config.yaml
arch: "vit"
model: "image classifier"
dataset: "pictures of board games with random positions, seen at a slant"
train_examples: 97500
image_size: 24
crop_scale_min: 1
horizontal_flip: true
color_jitter: 0.2
targets: ["game"]
num_classes: 6
norm: "layernorm"
norm_position: "post"
activation: "relu"
mlp_ratio: 2
head_dim: 32
fused_qkv: true
bias: "all"
qk_norm: false
parallel_block: false
inner_norm: false
moe: "top_k"
drop_path: 0.1
num_experts: 16
moe_every: 2
expert_mlp_ratio: 1
experts_per_token: 2
shared_expert: false
patch_size: [2, 2]
layers: 10
width: 160
positions: "learned"
pooling: "class_token"
register_tokens: 2
loss: "cross_entropy"
residual_init: "zero_last"
optimizer: "muon"
muon_scale: "spectral"
lr: 0.016
momentum: 0.98
nesterov: true
orthogonalizer: "polar_express"
adamw_lr_other_params: 0.001
grad_clip: 0.5
ema_decay: 0.995
steps: 13200
batch_size: 256
epochs: 34.7
lr_schedule: "wsd"
decay_fraction: 0.2
final_lr_fraction: 0.05
warmup_steps: 390
weight_decay: 0.02
adamw_weight_decay_other_params: 0.05
Rows from block 5 of a small image classifier, named by matrix and row number. Rows with one number within an expert belong to one neuron, the router's apart. Each number is 50 + 12 x the weight over its row's rms, rounded and kept within 0 to 99. All counts start at 0.
After each expert's rows are labels from the 100 images, of 14848, where the router gives the expert most weight on average: "top examples" is what is common among them. Only what is clearly more common there than usual is listed. The data: pictures of board games with random positions, seen at a slant. In brackets: how many of the 100, against the usual share in percent.
# router: router (model.blocks.5.mlp.router.weight, 16x160, trained with AdamW), inputs 0-79
# up: expert up (model.blocks.5.mlp.up, 16x160x160), inputs 0-79
# down: expert down (model.blocks.5.mlp.down, 16x160x160, transposed), outputs 0-79

# expert 6
router.6:54 52 50 44 49 41 37 50 34 35 55 48 52 71 54 32 53 57 56 38 47 47 56 59 49 76 51 50 60 35 76 39 64 64 48 57 37 56 39 68 40 51 54 51 55 54 47 61 40 61 36 49 21 65 49 45 60 56 37 87 40 63 67 76 53 54 52 36 23 68 46 49 61 56 49 69 37 39 39 62
up.9:38 37 36 60 55 52 48 51 46 75 51 57 44 30 44 48 60 58 75 50 47 57 60 60 46 40 47 51 45 48 66 53 46 48 35 51 69 77 76 47 46 66 57 39 50 56 73 53 61 44 60 44 56 55 35 45 46 55 60 54 48 39 41 45 39 55 54 65 53 38 76 52 63 33 62 61 50 47 78 55
down.9:47 22 45 36 45 51 41 57 55 56 55 36 66 46 57 79 68 64 41 59 39 57 43 32 51 45 45 47 39 69 68 49 43 30 53 48 68 32 32 55 57 42 44 47 57 44 61 38 67 74 41 43 54 50 54 60 39 63 70 42 23 44 56 50 50 50 41 51 46 48 77 35 59 41 50 51 50 56 36 56
top examples: discs on a green board (100 vs 16.9)

# expert 11
router.11:53 70 48 37 28 40 50 54 60 63 38 52 54 52 53 48 49 37 74 67 75 60 57 55 33 58 41 58 44 48 72 54 57 54 40 64 33 56 48 94 68 62 79 49 55 58 39 51 37 53 41 38 48 59 45 47 64 43 56 81 57 52 44 69 49 60 39 69 30 68 37 61 49 50 51 44 22 43 42 61
up.4:61 39 51 60 63 47 70 53 50 42 50 64 48 36 51 41 70 55 37 53 57 46 58 59 36 60 35 54 46 40 34 40 71 47 48 59 50 22 45 50 71 35 43 54 61 33 45 46 66 39 40 58 43 60 65 74 49 54 40 32 45 50 47 69 42 44 48 59 51 48 72 22 53 41 54 53 70 53 85 48
down.4:44 60 59 22 52 45 39 45 62 51 42 63 51 43 29 55 36 51 36 62 61 32 43 49 59 49 55 64 50 54 55 54 55 34 54 53 21 39 59 44 59 38 48 37 28 64 85 55 39 54 56 52 59 25 65 26 50 44 45 32 51 37 40 47 54 64 46 60 29 62 54 23 46 63 54 56 37 54 63 57
top examples: discs on a green board (100 vs 16.9)

# expert 1
router.1:60 45 50 52 60 56 25 68 44 46 47 61 49 51 43 49 46 36 59 51 22 61 69 48 57 51 71 69 41 55 40 49 42 69 44 54 41 46 48 70 61 49 58 34 49 65 71 04 47 56 44 41 32 60 52 56 41 43 37 63 41 00 48 58 58 42 72 47 42 46 52 35 51 71 48 68 36 49 51 57
up.0:56 64 49 59 66 56 37 40 41 56 63 71 52 47 35 41 45 63 40 50 59 35 64 44 42 31 55 46 63 54 63 55 46 64 40 46 73 63 68 42 43 51 43 59 59 38 65 54 53 41 42 60 48 34 71 62 42 36 46 54 44 53 53 41 44 52 35 55 58 39 46 13 58 38 51 46 56 50 63 45
down.0:52 43 47 54 34 59 60 39 21 48 71 42 40 39 52 58 56 59 37 58 58 51 31 43 31 57 49 39 49 61 43 63 53 06 48 31 59 72 46 43 46 32 39 40 43 59 77 39 58 56 63 46 44 53 61 59 35 49 49 54 32 59 34 57 64 33 47 28 42 42 50 55 63 45 71 64 53 48 48 48
top examples: stones on a line grid (100 vs 16.8)

# expert 3
router.3:49 63 50 36 63 59 66 70 57 56 63 48 45 42 65 61 61 57 49 34 54 47 58 49 46 40 20 58 48 34 55 40 64 33 48 34 56 34 57 53 74 41 57 49 50 51 73 64 50 54 45 57 43 28 56 44 53 47 51 39 61 57 37 48 61 55 27 79 51 40 57 24 25 49 82 60 48 51 55 64
up.0:52 55 50 64 50 39 47 45 10 48 46 45 43 53 50 51 49 46 33 49 50 58 52 67 68 66 44 48 30 22 67 56 56 44 46 54 44 63 56 42 39 38 42 48 34 61 71 61 49 53 54 57 55 43 40 48 59 24 40 34 36 36 62 46 39 27 55 57 50 62 28 74 78 43 33 48 58 53 47 31
down.0:50 58 47 44 43 45 49 51 48 52 40 35 40 20 35 49 35 55 82 48 34 54 63 51 37 28 45 58 42 48 30 40 45 53 54 48 54 57 59 70 51 41 62 32 42 52 44 64 50 34 45 61 45 56 41 39 48 57 37 24 71 45 59 68 40 45 40 51 50 43 38 46 35 56 54 47 23 40 70 40
top examples: noughts and crosses (99 vs 16.9)

# expert 15
router.15:62 47 60 37 44 58 55 52 56 28 57 58 51 65 49 29 45 36 51 58 43 36 52 39 23 62 59 38 61 46 60 33 41 58 50 48 42 38 45 79 54 51 45 44 69 47 54 60 21 65 42 39 31 76 68 77 43 39 64 62 55 27 69 64 38 51 65 49 42 56 47 50 56 62 34 68 65 49 50 45
up.13:46 68 30 36 54 49 53 56 62 43 41 69 61 62 39 30 43 53 48 51 51 70 31 43 43 31 51 47 47 37 34 35 27 53 50 74 35 72 48 60 76 70 68 44 49 40 42 33 53 56 51 50 24 31 55 23 31 56 62 48 46 42 48 51 38 56 55 63 43 83 45 26 67 43 46 34 36 60 63 44
down.13:27 47 48 38 50 42 60 46 59 47 33 50 58 35 44 59 54 49 80 40 52 53 41 56 39 28 55 54 57 28 34 55 37 70 58 48 46 43 42 47 57 39 37 48 52 52 32 61 52 45 50 24 56 69 63 42 75 40 41 50 63 43 26 65 36 63 42 49 48 53 35 74 35 51 38 22 78 65 55 55
top examples: stones on a line grid (100 vs 16.8)

# expert 5
router.5:28 60 64 35 42 34 55 88 74 35 49 57 30 73 46 46 44 67 52 39 52 45 63 49 48 47 56 58 44 63 55 71 53 65 41 45 62 53 55 54 66 56 71 55 55 54 67 56 37 54 47 46 57 77 57 47 66 54 55 49 53 55 40 47 52 61 67 60 57 60 30 39 59 69 69 44 63 42 48 39
up.4:56 60 56 62 41 52 43 55 49 48 39 41 56 53 53 40 50 67 27 51 52 46 45 49 50 44 47 42 49 42 42 54 69 43 56 72 40 11 35 53 56 36 47 51 48 51 28 64 44 56 45 58 54 70 29 51 54 49 35 40 48 45 62 70 41 68 47 37 41 25 51 33 48 44 45 67 58 49 55 68
down.4:33 46 57 54 55 63 51 60 39 50 32 50 71 53 67 49 45 42 39 56 55 53 68 49 37 31 42 71 55 39 50 44 74 34 52 61 27 73 43 56 55 57 58 60 70 54 68 60 58 52 38 57 40 43 70 56 35 63 49 41 34 53 44 56 39 46 54 61 48 52 49 53 48 41 42 52 57 52 66 41
top examples: noughts and crosses (100 vs 16.9)

# expert 4
router.4:39 57 52 51 34 52 66 54 45 71 33 43 50 24 48 60 49 46 52 52 77 53 50 46 68 56 52 50 39 45 49 52 35 31 39 58 53 51 54 50 54 52 48 73 59 52 59 30 61 54 35 58 50 48 22 57 37 63 49 35 48 63 38 51 60 42 20 54 64 60 46 33 69 78 62 16 35 72 45 56
up.13:34 47 57 64 50 56 35 38 45 53 32 67 45 35 46 42 52 59 58 53 35 20 51 43 63 48 47 37 64 40 61 39 71 59 66 29 45 46 53 52 45 42 26 30 55 42 34 23 46 56 67 47 41 75 54 61 39 62 55 57 67 46 44 62 44 62 36 48 44 35 54 31 44 48 28 55 62 58 45 60
down.13:64 58 37 44 50 61 64 56 46 72 68 55 46 56 66 55 45 37 60 49 57 65 40 59 35 53 79 38 64 29 50 42 52 32 41 56 76 45 49 59 60 47 39 55 42 51 55 58 53 58 44 40 55 55 42 48 55 42 47 52 84 51 41 64 59 56 56 39 46 37 45 42 49 37 22 65 36 49 49 55
top examples: discs in an upright rack (100 vs 16.3)

# expert 2
router.2:44 70 48 55 64 55 68 66 49 43 44 49 37 48 55 41 54 50 40 51 48 73 68 32 46 68 59 63 35 59 68 55 55 44 48 63 31 50 66 66 64 38 19 62 64 46 48 37 59 58 38 36 53 56 63 53 50 59 37 37 40 49 44 60 62 60 50 59 47 46 59 50 20 54 71 76 44 47 47 52
up.9:60 72 55 30 41 51 65 56 68 66 43 64 62 43 44 54 34 37 52 53 39 45 18 65 44 54 49 42 64 50 39 50 56 51 46 52 59 71 52 37 42 43 60 58 46 43 89 58 50 48 38 43 33 37 35 33 38 30 45 61 38 56 39 57 46 34 44 56 52 59 39 58 65 55 32 41 67 52 41 44
down.9:52 57 15 59 58 45 55 56 51 52 56 51 53 81 49 43 56 52 45 44 55 54 62 37 47 54 62 40 40 80 72 59 43 35 52 51 58 55 57 56 71 60 49 53 50 36 97 51 53 63 48 70 49 30 59 38 47 50 56 58 68 59 57 56 62 51 41 53 51 47 34 39 46 37 30 56 53 44 26 53
top examples: digit grid (100 vs 16.4)